python train.py --encoder_norm="batchnorm" --encoder_widths=[128, 192, 288] --decoder_mlp_ratio=2 --decoder_head_dim=64 --decoder_bias="all" --init="kaiming_normal" --beta1=0.9 --epochs=5.0 --lr_schedule="cosine" --weight_decay=0.0
Rows from block 9 of the image encoder, named by matrix and row number. Each number is 50 + 15 x the weight over its row's rms, rounded and kept within 0 to 99. All counts start at 0. After the name is the row's rms in percent of the matrix's.
# mid10: scale 2 3x3 conv (encoder.blocks.9.mid.1.0.weight, 72x72x3x3), inputs 11-21, a 3x3 kernel for each
mid10.1 097:73 48 62 56 48 48 69 62 78 64 44 59 58 52 56 39 64 47 52 33 46 61 49 56 48 56 15 59 51 30 84 67 77 42 16 40 46 38 43 54 55 62 74 33 45 65 22 62 20 47 50 21 42 29 37 47 36 51 28 41 36 38 53 54 35 49 80 45 51 80 74 45 42 59 49 59 50 57 59 72 46 69 49 43 34 48 52 51 26 46 65 45 76 40 71 60 45 50 71
mid10.2 101:65 49 42 32 48 70 58 47 65 71 51 48 29 74 51 67 28 56 54 56 72 67 39 33 60 71 65 47 66 42 46 37 31 51 36 48 65 46 72 58 57 50 43 37 23 16 72 23 28 57 32 34 22 40 28 43 40 31 73 75 50 70 43 50 32 37 46 48 50 58 51 46 48 45 55 66 82 66 43 62 37 37 65 43 46 45 30 39 40 45 37 65 59 36 43 60 66 66 54
mid10.3 101:56 35 34 26 91 29 39 41 52 58 38 79 57 18 65 63 33 29 50 56 48 36 42 62 41 45 36 38 39 49 40 68 70 31 13 54 46 68 54 52 62 57 33 73 26 47 59 45 57 45 71 43 46 31 47 31 60 20 38 38 39 41 34 44 68 66 34 53 50 68 34 54 49 58 32 48 46 47 51 75 45 45 47 39 41 19 41 32 18 51 24 37 72 47 63 50 58 56 50
mid10.4 100:36 39 35 54 64 60 62 48 43 29 58 34 37 39 50 47 45 53 65 46 42 78 64 84 49 76 48 54 59 42 80 34 57 76 51 42 43 51 22 53 43 41 85 42 24 44 42 69 73 49 69 48 64 55 25 61 54 72 54 62 33 45 48 55 27 37 59 45 58 36 46 71 31 09 56 33 33 28 17 50 56 46 48 41 57 46 80 51 67 43 74 48 12 29 35 39 39 68 62
mid10.5 099:47 69 91 56 71 77 42 51 64 80 57 31 31 42 58 38 55 56 46 57 41 37 41 44 13 37 59 59 54 79 53 69 49 43 79 52 27 34 36 48 25 44 35 34 64 37 52 39 46 54 52 42 40 74 43 52 26 30 44 31 46 52 83 60 70 51 56 63 66 48 46 61 40 71 48 76 54 60 72 58 55 51 48 77 53 38 36 65 69 52 63 61 25 56 74 29 39 39 60
mid10.6 097:42 50 76 57 10 21 38 67 45 44 44 71 50 48 73 27 65 51 32 46 77 55 40 50 65 29 29 27 26 64 51 63 47 58 42 62 53 38 50 45 62 32 76 44 38 48 27 33 39 71 57 39 53 45 52 88 55 57 62 31 48 33 42 33 70 52 13 48 32 42 60 08 43 53 56 65 39 57 41 45 65 62 36 77 65 51 55 55 84 65 70 38 54 50 58 48 34 54 23
mid10.7 100:55 45 19 22 65 43 23 25 15 45 56 23 74 54 29 21 50 53 23 61 29 48 49 45 37 54 31 54 91 49 34 55 65 33 46 48 45 55 28 85 40 54 65 09 55 37 80 45 31 37 49 53 53 44 55 65 42 66 50 44 73 81 50 53 56 44 70 54 60 61 53 21 69 65 38 80 52 49 92 85 49 35 89 32 28 60 34 46 36 47 77 64 68 68 61 33 32 74 51
mid10.8 097:47 37 51 53 58 76 51 63 38 65 54 51 57 41 32 56 41 28 76 40 44 66 64 18 32 38 54 53 54 52 53 43 67 56 64 44 66 32 43 59 49 51 53 31 32 72 62 79 51 44 70 81 61 31 42 65 45 55 21 52 60 40 73 39 44 16 28 50 44 30 63 54 31 68 61 51 59 56 60 52 68 38 07 39 39 48 59 71 77 83 43 51 48 38 61 26 47 45 27
mid10.9 096:27 71 46 49 44 45 36 55 26 56 13 37 46 35 56 32 26 80 70 65 57 57 31 50 39 35 62 56 58 47 47 59 38 34 37 62 73 46 36 39 70 42 75 46 21 30 52 38 47 29 47 56 55 33 52 42 39 65 43 42 39 75 51 68 50 47 62 47 67 52 43 49 38 18 54 70 44 24 12 30 56 33 44 47 36 42 66 20 64 53 58 52 79 65 54 61 63 54 62
mid10.10 102:47 35 41 18 56 43 54 59 58 54 54 43 67 39 58 64 58 43 51 60 44 64 26 62 66 55 64 52 35 42 77 33 61 56 52 42 52 35 34 67 84 33 71 48 37 45 48 55 60 44 43 58 39 34 82 91 54 50 49 71 63 72 64 78 67 41 67 55 68 35 62 83 31 34 46 74 43 37 54 42 72 75 61 68 74 46 41 37 65 71 63 48 48 12 67 52 77 45 57
mid10.11 102:62 57 39 43 42 59 42 52 46 61 58 39 45 46 48 58 61 69 69 64 60 38 04 46 40 41 67 50 39 62 60 80 60 64 49 31 50 49 44 51 68 47 43 21 54 47 93 31 58 62 55 55 51 54 64 77 57 52 63 70 55 59 47 74 56 71 45 71 84 48 68 63 31 66 31 61 57 46 41 49 54 68 85 49 32 70 31 60 71 61 63 38 91 44 46 15 37 49 39
mid10.12 098:51 72 34 72 57 46 54 63 54 59 49 49 60 34 48 11 49 61 68 42 55 37 42 56 49 74 51 75 56 36 25 41 59 73 60 21 49 27 25 65 48 35 77 66 37 44 54 41 35 73 29 19 58 22 57 63 39 63 48 43 36 43 87 42 28 37 34 32 70 37 34 42 76 53 84 48 74 53 70 65 62 36 22 46 37 64 55 57 13 31 41 49 39 57 41 45 35 53 53
mid10.13 100:42 63 31 36 35 82 55 59 58 25 64 52 86 36 66 57 76 52 62 40 49 55 52 53 60 51 69 70 59 48 57 30 58 59 70 59 53 47 77 73 47 49 48 41 30 55 46 36 49 60 67 43 53 65 45 65 50 56 50 41 43 59 57 49 59 66 77 56 67 52 71 80 34 79 40 25 47 50 40 45 66 53 59 66 59 20 65 57 61 70 77 44 27 73 17 50 53 44 59
mid10.14 104:25 33 55 74 60 56 50 59 67 23 36 54 31 37 55 49 28 48 27 41 56 47 41 78 69 79 60 37 56 41 78 46 56 40 47 64 26 44 41 49 57 54 50 69 30 28 49 40 34 46 53 53 33 21 64 54 45 53 56 42 70 55 38 43 48 52 25 67 68 45 49 75 47 58 29 72 49 69 43 42 71 53 48 26 67 70 73 31 51 57 73 56 72 29 60 73 67 53 72
mid10.15 103:53 58 42 36 66 53 44 81 75 63 75 68 61 49 68 34 41 56 41 70 41 56 57 72 46 61 56 65 65 36 57 37 53 61 69 63 40 33 60 50 59 53 38 44 36 70 38 28 44 55 59 70 42 47 40 48 44 47 45 31 64 43 47 55 53 72 52 63 28 54 71 47 08 29 37 46 52 61 39 52 63 72 43 57 63 38 48 53 33 55 50 76 39 33 58 54 68 52 42
mid10.16 101:36 03 31 37 69 65 65 58 67 40 50 53 42 64 72 64 50 57 54 43 36 77 63 77 50 35 45 48 43 30 74 39 40 31 44 31 23 31 67 73 40 34 38 46 59 33 63 41 49 36 40 31 79 64 43 40 53 49 59 30 71 39 46 33 04 40 28 57 65 26 77 51 58 32 59 32 58 47 41 33 56 26 35 21 48 66 43 55 51 42 46 53 55 59 18 66 55 64 47
mid10.17 102:62 72 45 63 54 68 43 62 53 39 69 54 54 65 52 52 51 54 46 61 47 35 36 57 28 62 70 44 60 64 60 44 49 53 42 48 45 41 53 57 60 56 43 47 34 67 35 58 61 44 35 47 36 63 67 41 22 38 71 77 45 46 35 51 70 66 60 61 40 39 26 36 59 46 78 59 55 50 62 75 21 41 27 39 37 33 39 51 52 54 54 33 55 34 49 46 51 43 33
mid10.18 100:71 77 43 32 41 50 40 77 60 24 39 36 65 29 69 50 66 59 33 35 57 30 91 31 51 25 81 61 82 43 29 39 37 54 32 43 61 08 89 63 70 58 69 57 33 23 48 43 62 65 48 58 47 42 49 47 49 48 38 37 60 65 43 34 39 40 16 34 44 37 29 59 43 74 57 17 46 47 12 57 55 29 45 36 43 55 48 42 24 75 46 36 64 33 61 47 28 57 55
mid10.19 100:62 57 69 24 42 30 38 40 40 32 79 34 33 46 33 69 49 28 43 51 47 56 45 37 11 46 49 46 45 92 55 44 47 45 50 52 42 57 51 34 67 65 69 32 57 48 55 40 39 34 38 45 56 24 78 34 50 62 85 63 61 45 51 47 63 68 58 62 61 49 58 54 75 37 57 71 32 55 30 50 70 49 75 56 40 55 35 55 65 50 68 77 54 64 72 81 47 38 63
mid10.20 098:19 25 07 54 47 48 67 61 31 40 40 26 54 55 49 45 40 16 83 47 78 81 40 44 54 63 51 58 57 50 36 21 50 36 49 30 69 61 43 37 51 35 52 21 28 32 54 77 42 50 24 34 45 54 61 63 23 50 38 54 25 54 68 43 58 52 32 54 52 50 42 60 67 51 54 56 65 54 46 23 25 56 74 32 55 61 61 42 44 57 44 44 57 61 28 41 63 68 44
mid10.21 097:53 49 47 40 83 37 67 35 74 57 40 30 21 54 57 51 41 67 55 33 26 34 48 42 40 27 33 54 62 50 63 57 40 23 24 53 34 38 28 39 73 36 68 69 51 55 73 60 35 67 65 56 72 46 69 57 41 55 36 54 40 69 29 45 59 49 47 51 84 46 42 50 34 53 61 38 73 54 78 65 82 52 83 30 50 56 15 53 46 65 70 49 64 79 31 58 47 65 54
mid10.22 100:37 83 44 40 42 34 50 33 79 43 31 35 55 74 53 52 44 55 32 43 46 66 48 58 70 77 51 22 75 40 74 70 36 44 48 48 46 72 72 47 50 41 50 49 57 64 36 61 44 30 51 56 36 52 74 54 61 47 42 79 30 67 41 59 67 29 43 23 29 34 17 46 42 45 70 32 30 54 40 39 50 57 57 30 53 57 52 54 31 49 25 80 57 52 75 49 46 59 44
mid10.23 103:59 65 37 58 60 47 45 53 61 63 68 90 60 61 54 63 37 65 60 46 62 42 46 49 45 52 49 34 38 52 73 39 49 64 50 72 65 54 45 62 57 62 40 46 29 52 50 55 33 46 26 41 32 72 63 43 43 62 65 63 69 35 27 58 67 60 45 58 66 81 65 48 40 64 70 37 36 34 62 68 58 76 25 56 38 58 77 64 76 60 45 60 47 31 60 30 46 54 37
mid10.24 100:36 43 61 89 49 48 58 35 29 51 57 67 62 71 43 46 47 65 27 43 57 57 34 64 24 43 57 45 44 38 67 32 59 54 55 41 53 79 78 50 16 41 67 63 51 55 68 45 31 50 48 37 37 37 45 44 49 41 70 60 47 43 57 36 55 54 49 55 49 75 16 68 48 57 31 74 40 70 41 43 63 32 53 49 51 19 31 44 33 42 54 49 58 74 48 55 37 42 45
mid10.25 099:30 23 47 34 63 41 15 30 18 43 47 61 57 43 60 59 38 42 38 33 38 40 38 69 44 59 42 45 34 33 55 55 68 33 62 61 42 42 49 61 75 48 42 67 51 33 44 23 47 29 60 28 48 42 67 38 50 69 55 47 53 79 53 83 25 65 75 68 51 51 35 39 48 26 38 57 68 14 49 66 31 34 42 33 54 41 37 29 37 66 25 20 11 26 47 62 70 57 55
mid10.26 102:40 37 59 17 75 32 39 44 57 44 56 39 58 45 61 40 28 32 54 60 42 47 66 25 28 50 14 43 47 48 45 49 81 28 56 52 56 79 40 33 54 33 47 29 64 71 64 79 76 46 67 38 66 70 58 31 36 52 37 65 44 38 37 25 47 58 66 62 44 36 48 40 49 52 36 44 48 57 28 21 58 34 65 36 42 46 42 46 52 41 69 47 83 39 45 82 50 58 74
mid10.27 103:72 32 73 57 41 60 46 52 21 40 51 49 65 93 58 38 56 28 63 71 81 63 34 62 64 67 68 44 57 60 58 48 22 50 44 51 56 56 56 39 61 74 57 51 66 24 29 65 43 64 46 43 72 48 66 52 28 34 72 41 32 66 42 36 44 44 68 53 58 73 44 45 41 47 42 56 44 45 37 65 25 41 30 56 75 50 65 40 59 57 32 47 61 40 79 55 64 56 43
mid10.28 101:65 53 52 33 34 56 54 41 65 59 49 32 39 32 27 30 70 54 41 43 82 23 46 48 26 58 50 73 55 76 95 39 60 70 72 84 46 55 57 38 68 41 38 44 23 37 28 73 45 33 50 50 53 65 49 47 37 40 33 50 51 62 31 49 51 55 64 50 35 29 50 24 44 59 41 47 55 52 60 44 43 31 73 38 54 27 49 47 32 46 51 47 39 45 62 45 39 24 39
mid10.29 098:56 25 47 41 45 31 52 57 36 76 64 36 36 52 54 29 51 44 30 49 44 60 69 26 48 35 57 67 48 57 34 74 38 41 62 57 46 69 49 55 36 67 58 66 62 83 62 61 25 64 52 46 54 78 35 40 73 37 38 49 55 40 57 31 44 67 51 36 36 23 49 59 22 44 15 31 51 46 70 48 27 89 50 67 33 56 51 50 11 60 48 78 75 44 39 64 55 77 37
mid10.30 101:68 49 56 49 43 29 51 59 69 55 35 36 47 51 15 52 49 70 46 35 48 30 55 32 41 38 61 36 38 55 73 58 38 40 23 64 41 51 40 56 40 70 73 31 30 72 51 21 40 09 58 51 53 36 55 37 40 47 44 55 73 74 73 42 42 46 35 44 65 48 49 49 41 29 43 70 44 41 51 39 63 32 51 45 27 67 37 53 28 65 52 53 51 67 47 53 63 71 50
mid10.31 100:65 54 35 47 47 50 48 35 34 37 55 44 54 65 62 40 51 68 33 40 40 35 35 35 39 34 18 31 52 47 87 51 72 65 64 56 57 46 57 57 44 56 62 37 30 59 36 59 54 60 41 36 66 47 55 64 46 81 59 69 52 58 53 54 47 61 64 51 51 34 57 61 51 60 35 44 66 55 66 36 32 57 48 44 56 69 40 73 33 50 80 34 56 35 48 31 65 31 74
mid10.32 105:68 59 28 24 43 44 65 47 07 30 24 52 56 59 76 48 98 43 35 40 53 60 56 63 57 72 67 30 60 48 21 41 47 77 50 64 59 52 51 91 41 64 52 46 63 50 65 40 58 63 39 55 46 55 41 42 34 55 42 32 34 29 31 53 46 45 34 50 41 68 72 70 52 61 19 53 53 57 68 53 57 43 36 60 20 26 46 35 46 00 51 38 82 62 27 54 25 41 64
mid10.33 102:55 61 65 36 54 42 44 51 51 67 37 35 34 48 82 53 53 58 66 53 59 36 68 63 66 78 51 35 76 46 47 57 37 48 41 70 26 47 52 38 40 47 36 29 39 79 73 28 40 31 60 70 35 53 34 56 40 24 42 20 54 22 37 57 17 73 48 58 60 67 52 40 52 56 61 60 22 71 66 50 54 38 49 39 50 54 33 53 45 40 68 42 70 47 85 49 32 58 39
mid10.34 099:42 60 56 49 65 38 68 49 81 42 45 54 36 46 54 43 42 64 44 55 41 51 49 42 42 33 28 45 46 21 61 79 38 51 59 56 42 26 47 47 53 59 62 52 19 60 61 60 75 46 69 37 61 62 61 70 74 40 64 43 65 63 45 21 48 75 57 45 44 36 44 28 48 47 27 65 44 39 57 46 51 66 64 38 68 65 51 52 34 62 33 43 35 51 34 23 30 68 54
mid10.35 099:25 38 50 44 73 50 57 40 26 31 40 41 33 38 28 51 51 24 24 55 36 64 50 76 58 45 47 56 75 41 49 44 60 46 54 41 81 31 47 48 47 72 54 54 40 67 47 42 65 25 63 47 59 50 40 28 49 65 54 31 58 81 49 60 52 36 44 40 49 41 40 52 66 41 22 50 31 30 48 49 70 31 61 29 53 46 38 46 32 73 50 55 44 35 63 62 64 55 44
mid10.36 098:37 62 51 51 50 47 59 63 68 61 49 54 48 40 43 65 66 46 55 28 53 49 41 58 48 56 55 57 97 76 77 66 70 41 43 84 35 21 55 59 29 36 62 55 48 43 52 73 54 77 42 74 54 38 45 37 50 52 44 51 76 21 30 71 47 49 44 40 59 72 50 65 48 54 51 58 47 39 42 52 45 24 59 75 76 35 72 32 77 49 80 35 60 67 58 49 28 62 66
mid10.37 100:51 23 44 82 43 41 62 47 78 66 50 73 65 30 30 56 34 36 43 62 54 44 51 33 61 59 40 51 84 63 61 26 35 63 48 71 54 65 48 55 39 64 33 34 64 52 57 46 39 42 51 81 48 74 49 57 74 42 58 45 44 29 41 36 66 71 64 41 47 53 12 52 42 52 74 41 52 60 68 70 57 37 51 79 38 45 60 28 42 58 57 74 62 68 60 47 66 56 39
mid10.38 102:55 42 37 53 31 88 62 42 66 56 43 50 41 20 48 49 62 27 44 41 76 37 43 52 22 64 63 83 67 64 50 27 38 59 65 64 54 70 72 64 49 63 50 44 72 75 44 49 74 68 54 66 52 55 61 81 64 39 66 76 52 70 56 40 58 20 53 49 47 52 24 58 38 53 62 56 38 69 85 35 59 33 43 69 39 30 69 20 50 74 60 53 43 46 48 24 44 40 42
mid10.39 102:44 67 65 39 50 27 45 48 36 60 71 38 55 56 48 39 67 47 70 70 45 61 60 49 47 54 41 71 53 41 75 45 45 39 39 37 55 58 67 64 54 47 62 45 29 54 46 57 75 34 70 60 44 45 58 36 76 35 25 68 59 65 53 61 26 64 48 52 26 34 38 70 45 32 45 50 50 69 51 43 45 42 50 55 56 58 69 58 35 53 61 60 26 33 39 71 57 43 30
mid10.40 100:61 61 48 54 41 83 84 34 47 52 52 11 27 47 49 30 32 33 28 83 52 59 70 54 57 80 63 50 45 45 64 74 50 66 58 53 47 40 45 43 63 69 63 28 87 48 41 54 39 59 67 09 47 35 37 50 51 37 51 66 47 36 75 67 62 28 68 39 41 59 35 66 73 51 64 68 67 40 44 38 72 24 34 60 30 75 43 59 34 45 68 61 51 63 46 46 40 49 41
mid10.41 098:57 43 12 56 28 63 36 65 57 31 55 16 42 33 75 37 82 04 54 40 41 44 53 49 59 60 34 60 56 53 69 62 62 69 48 45 32 52 59 63 57 68 58 44 58 70 67 76 30 84 42 65 26 55 34 36 50 58 84 77 63 62 84 49 48 35 53 55 45 43 33 45 39 61 53 63 38 45 64 55 59 41 26 67 42 35 81 55 59 37 44 35 59 34 32 69 65 59 54
mid10.42 099:52 28 32 39 52 48 42 40 47 57 51 47 44 82 37 37 24 55 43 50 39 50 34 50 76 31 45 58 65 70 43 73 64 55 45 36 68 56 19 69 64 46 66 66 74 37 93 27 28 27 55 41 54 63 51 54 32 40 62 46 72 92 54 64 55 36 44 57 76 71 52 34 66 44 49 31 50 35 73 32 52 70 53 34 54 65 42 65 70 49 49 48 37 48 69 74 52 86 51
mid10.43 102:41 24 35 35 82 39 70 38 41 19 58 50 62 59 45 69 63 50 60 74 37 47 41 65 52 55 53 52 70 64 07 52 29 39 46 61 39 59 50 76 57 36 42 51 53 51 64 47 41 35 46 14 46 37 50 89 42 59 27 39 33 40 18 47 46 51 66 68 44 49 45 54 72 54 53 66 55 45 76 63 38 60 62 28 50 48 41 68 37 64 57 72 39 52 21 40 78 45 56
mid10.44 099:44 49 32 64 56 63 52 26 59 50 46 17 50 46 37 64 58 34 42 60 35 54 56 50 41 61 45 55 62 41 42 44 85 13 53 53 42 83 69 39 59 64 38 32 74 69 35 50 39 40 72 43 42 56 50 65 40 51 53 65 58 52 94 42 28 38 57 33 68 60 23 51 33 32 31 44 40 48 45 26 71 54 61 49 46 54 62 25 48 60 75 53 64 46 66 35 50 43 57
mid10.45 097:20 53 24 15 62 51 31 33 25 49 40 33 54 20 66 60 30 56 43 59 67 51 25 49 54 45 45 21 55 34 62 37 68 41 44 46 41 68 65 31 60 42 46 54 42 38 43 68 58 53 45 59 55 76 47 39 41 24 46 53 47 33 31 32 39 68 41 53 67 51 26 59 61 39 41 48 52 42 31 40 48 32 50 63 63 40 67 38 34 53 35 17 50 44 69 44 69 76 44
mid10.46 097:65 53 50 36 70 56 90 42 32 69 49 55 51 62 44 40 40 63 58 68 38 56 68 31 77 26 30 65 70 39 59 68 40 61 67 43 44 45 27 54 61 26 40 49 61 58 57 37 55 68 74 77 81 59 26 53 52 61 51 48 41 70 59 35 54 52 31 48 42 28 48 60 37 51 63 36 20 35 66 38 40 68 60 77 43 43 72 57 50 21 34 48 20 60 48 52 39 50 46
mid10.47 098:37 34 25 44 54 36 69 64 54 92 33 44 52 33 50 46 65 41 45 63 68 29 56 58 46 56 46 61 43 16 46 37 44 63 55 67 52 25 35 48 58 47 70 71 54 36 31 64 70 63 42 61 20 49 51 32 50 58 59 52 35 45 46 41 61 67 35 52 27 35 92 46 54 53 44 46 38 23 62 65 60 38 32 43 41 67 77 63 45 29 44 53 45 45 77 38 51 72 34
mid10.48 101:56 59 53 49 69 54 65 47 50 76 47 57 48 64 62 39 84 64 67 54 51 83 55 57 39 52 56 65 71 48 46 85 64 61 58 46 57 49 68 19 49 28 43 10 27 79 27 52 56 72 54 72 47 46 39 55 52 50 45 33 37 38 60 61 40 42 59 18 62 38 45 82 22 30 72 63 74 70 57 72 49 26 61 69 45 50 52 53 71 68 81 57 69 48 22 46 42 54 40
mid10.49 099:42 32 55 44 58 41 65 54 45 74 38 82 41 51 24 35 67 51 48 74 19 59 31 61 37 41 45 65 63 52 52 38 39 65 57 67 61 60 36 59 57 64 16 31 47 67 53 39 50 19 28 49 16 46 66 54 43 57 40 36 74 19 32 68 64 59 80 53 49 61 66 64 37 61 62 71 38 52 48 79 53 68 70 91 62 58 81 58 68 48 47 43 62 55 60 67 52 37 59
mid10.50 102:85 53 68 51 20 69 76 63 63 73 61 39 43 44 37 68 37 82 36 43 58 69 55 32 25 77 42 58 49 65 52 38 28 20 44 49 39 55 61 47 69 57 53 48 50 56 61 38 56 27 50 69 50 34 46 45 41 60 47 19 43 46 41 54 27 59 38 26 31 29 47 54 59 60 65 40 81 42 31 30 46 70 50 52 25 42 82 53 53 69 78 78 60 46 38 38 46 33 27
mid10.51 099:42 62 54 18 58 54 42 49 74 35 54 46 57 21 54 40 40 43 42 38 38 30 41 36 84 45 60 42 43 50 44 34 32 64 47 85 54 68 55 45 42 69 45 47 44 58 22 50 76 63 40 48 54 55 63 76 76 61 70 46 57 74 36 40 53 61 64 42 20 36 55 13 69 52 66 49 53 63 41 44 65 43 35 75 21 66 61 63 37 47 50 58 65 57 33 45 61 54 37
mid10.52 096:38 31 41 61 55 60 76 61 26 41 21 56 53 66 74 52 52 34 44 32 55 62 64 44 52 52 35 33 51 36 44 32 55 39 41 43 32 50 55 44 48 50 59 59 52 33 36 58 04 50 47 59 37 49 44 40 76 75 33 69 78 42 42 67 70 47 59 30 55 47 44 26 63 50 46 47 83 39 58 71 51 44 41 34 49 44 49 36 38 53 37 51 50 80 50 32 31 71 53
mid10.53 100:66 33 36 51 51 49 45 81 53 69 32 56 60 41 46 75 26 66 46 58 22 69 85 51 42 75 24 36 58 61 32 45 62 31 46 85 50 51 53 58 44 37 41 26 49 50 54 46 24 41 35 50 43 45 61 41 50 63 48 44 70 25 33 71 81 76 66 44 80 56 65 78 50 34 82 56 49 74 63 25 49 44 66 62 78 77 62 21 67 35 53 50 47 49 26 77 41 53 36
mid10.54 102:58 32 36 57 64 76 56 83 61 82 54 54 36 38 47 37 46 69 54 57 19 24 51 56 42 74 65 69 38 47 92 43 71 70 80 40 56 35 50 67 41 61 54 40 52 62 41 47 75 37 33 50 37 49 53 51 47 09 51 34 25 67 05 44 61 63 37 26 55 50 37 62 42 42 58 44 46 52 42 26 32 49 46 62 34 76 54 27 59 26 55 54 41 47 80 29 47 42 16
mid10.55 100:54 66 43 57 58 62 83 64 31 67 60 35 55 35 56 66 59 70 90 39 42 74 50 49 67 81 61 48 40 72 61 47 48 34 27 44 39 28 42 08 24 79 50 28 55 54 48 55 30 55 48 53 42 43 69 53 40 47 24 48 43 41 35 47 44 55 45 31 41 52 60 43 58 58 30 57 48 53 69 31 47 46 61 52 54 51 59 54 54 56 77 27 32 54 56 49 28 32 24
mid10.56 099:43 14 30 21 47 32 69 56 49 29 54 64 56 59 33 26 55 58 84 62 54 46 61 49 46 66 61 45 41 41 58 33 68 53 33 49 22 53 40 64 42 38 55 46 51 44 47 49 67 34 39 37 34 41 34 43 34 80 84 11 41 48 42 53 13 23 55 27 26 45 47 43 53 31 62 37 44 66 44 61 54 55 54 30 55 44 50 36 50 22 60 53 82 54 52 52 49 29 62
mid10.57 100:30 53 43 56 44 32 38 40 48 57 42 54 46 50 47 49 30 59 57 62 60 72 47 67 62 50 32 28 35 64 58 32 51 39 46 45 57 57 44 50 65 44 16 55 33 44 30 18 31 51 19 46 35 57 53 32 60 62 56 82 44 16 76 48 75 64 33 69 55 71 35 58 25 40 84 26 41 28 54 43 31 66 56 36 67 53 59 30 43 56 69 40 60 44 44 43 80 46 32
mid10.58 100:80 50 45 26 44 39 27 66 47 50 50 57 79 70 46 49 49 50 62 58 60 44 21 50 46 66 36 39 50 33 32 52 49 45 37 47 28 41 54 44 52 41 39 29 55 62 46 33 45 55 34 64 58 69 41 24 61 71 55 65 57 65 64 39 44 52 56 50 28 37 71 48 37 45 20 56 51 14 16 32 59 63 38 62 19 62 69 62 43 67 40 86 35 53 53 37 39 48 51
mid10.59 101:36 55 59 41 83 55 62 77 56 46 46 54 48 44 33 64 46 46 65 11 54 68 44 38 68 61 65 48 45 38 48 47 28 58 40 38 58 46 08 43 29 42 12 56 31 47 47 43 39 46 37 07 63 51 56 62 65 50 83 34 62 41 51 63 47 59 70 51 63 88 49 67 52 62 79 63 73 49 39 40 52 73 40 54 50 56 46 62 34 49 73 41 48 47 49 39 61 33 67
mid10.60 104:90 59 58 70 52 48 28 68 52 49 45 55 52 67 49 49 34 39 51 54 36 51 43 41 71 32 41 68 65 51 48 37 75 74 21 25 38 59 32 61 68 54 42 63 49 37 47 31 50 52 22 59 72 36 57 56 50 44 89 56 60 25 53 60 44 33 65 37 76 39 44 44 67 58 62 63 37 48 30 58 55 56 41 33 51 56 98 46 71 58 59 77 48 37 54 47 49 65 39
mid10.61 100:31 10 49 52 78 36 61 38 35 25 40 28 31 45 45 35 54 34 41 68 68 38 77 66 23 35 27 51 14 67 66 69 61 45 69 44 55 15 61 75 56 54 43 43 55 39 42 25 59 64 50 53 42 34 36 41 50 32 38 43 69 50 53 15 45 47 63 22 78 29 88 37 25 43 38 54 31 48 40 79 51 75 33 73 36 77 68 59 25 39 42 59 54 44 51 58 41 60 49
mid10.62 101:42 58 60 56 43 39 68 40 37 29 41 30 50 53 38 80 54 58 77 55 56 60 56 80 64 46 71 25 32 68 49 35 55 23 40 40 43 54 60 17 34 20 56 72 55 39 37 32 35 44 39 63 21 51 34 61 66 64 50 51 64 71 94 60 39 68 39 52 74 49 31 49 48 38 30 48 21 28 64 74 51 46 48 57 81 64 66 60 59 63 25 63 66 47 45 07 58 58 45
mid10.63 099:73 28 38 35 35 61 38 61 33 78 75 47 36 43 27 59 61 42 41 54 59 74 35 32 05 36 48 64 37 49 27 33 69 64 77 65 65 60 60 53 62 58 60 36 59 49 57 20 59 79 54 45 52 37 39 69 64 72 59 65 38 54 45 65 38 63 86 43 36 71 29 64 60 31 55 54 47 45 53 46 61 26 41 52 54 46 44 59 60 50 80 76 69 42 46 18 35 52 29
mid10.64 103:38 37 50 31 42 61 51 57 62 59 73 43 50 63 62 78 40 49 56 70 32 40 46 50 65 55 65 23 31 75 52 63 37 28 52 62 42 34 59 46 70 55 55 59 60 42 58 30 45 53 51 38 57 50 37 57 57 26 44 68 20 51 29 36 58 59 40 62 72 61 50 58 20 51 69 58 49 69 83 41 52 46 29 50 57 55 60 66 32 51 57 48 67 50 48 53 28 49 56
mid10.65 099:34 49 35 56 50 42 77 38 63 32 20 45 36 54 66 62 57 27 38 47 52 72 45 45 59 65 34 72 59 69 52 16 38 57 30 08 61 70 53 94 44 39 43 54 54 57 57 22 55 39 54 44 39 55 52 44 66 50 50 49 48 74 63 24 13 34 46 48 54 38 31 54 68 62 22 37 61 48 52 62 49 71 66 42 32 44 61 58 58 59 43 27 30 42 82 67 40 61 63
mid10.66 099:52 58 64 38 68 77 60 29 47 77 52 59 67 42 69 50 39 54 61 39 36 51 69 48 50 46 52 48 69 58 37 65 23 64 22 61 66 21 61 44 60 37 27 39 82 51 44 52 60 87 64 62 56 43 48 30 49 58 67 40 47 47 67 13 25 57 59 43 58 03 63 58 33 54 66 50 48 51 36 48 66 59 51 46 49 27 91 61 61 64 58 42 37 65 40 34 47 39 47
mid10.67 101:51 71 39 60 57 58 45 68 46 67 58 64 66 55 68 52 46 74 33 71 29 70 52 87 45 44 43 48 46 65 47 60 76 51 42 60 37 35 55 17 39 44 32 32 29 62 70 57 63 63 54 28 67 67 63 58 46 53 40 51 59 52 33 60 99 48 58 42 52 57 72 50 68 48 52 82 50 47 53 47 56 67 45 61 44 45 62 37 45 49 62 55 38 46 44 41 71 75 51
mid10.68 098:62 62 61 36 40 22 35 55 40 32 16 43 42 27 41 48 49 50 43 51 75 71 75 53 78 62 53 55 57 42 51 43 40 46 54 36 59 70 51 42 72 72 33 27 40 66 73 28 54 41 58 37 63 54 45 34 35 44 41 46 45 61 36 54 40 44 26 39 35 60 44 32 65 66 48 23 57 44 59 32 58 23 50 46 50 67 50 78 43 41 46 46 58 33 71 61 47 53 54
mid10.69 097:57 52 49 50 35 29 34 70 30 50 56 43 44 73 59 64 47 51 44 75 69 48 33 71 45 26 42 40 27 39 44 61 33 44 48 18 62 57 57 56 53 58 49 56 41 38 65 71 43 63 36 41 43 44 47 39 32 46 54 90 46 60 22 54 48 69 39 67 65 57 78 68 42 41 32 41 26 56 51 65 50 72 75 32 21 35 48 68 42 69 60 56 64 42 30 36 49 44 24
mid10.70 099:35 55 54 62 52 80 72 72 59 47 46 49 48 37 70 69 59 59 65 43 53 58 39 72 56 50 66 49 70 76 59 46 61 35 60 48 63 33 57 56 45 48 30 55 52 41 59 54 35 45 63 13 55 53 45 30 53 57 64 56 37 33 56 43 34 52 61 33 36 31 35 59 71 75 22 32 64 50 61 45 69 63 50 57 24 37 77 52 58 63 37 21 46 54 40 35 31 68 74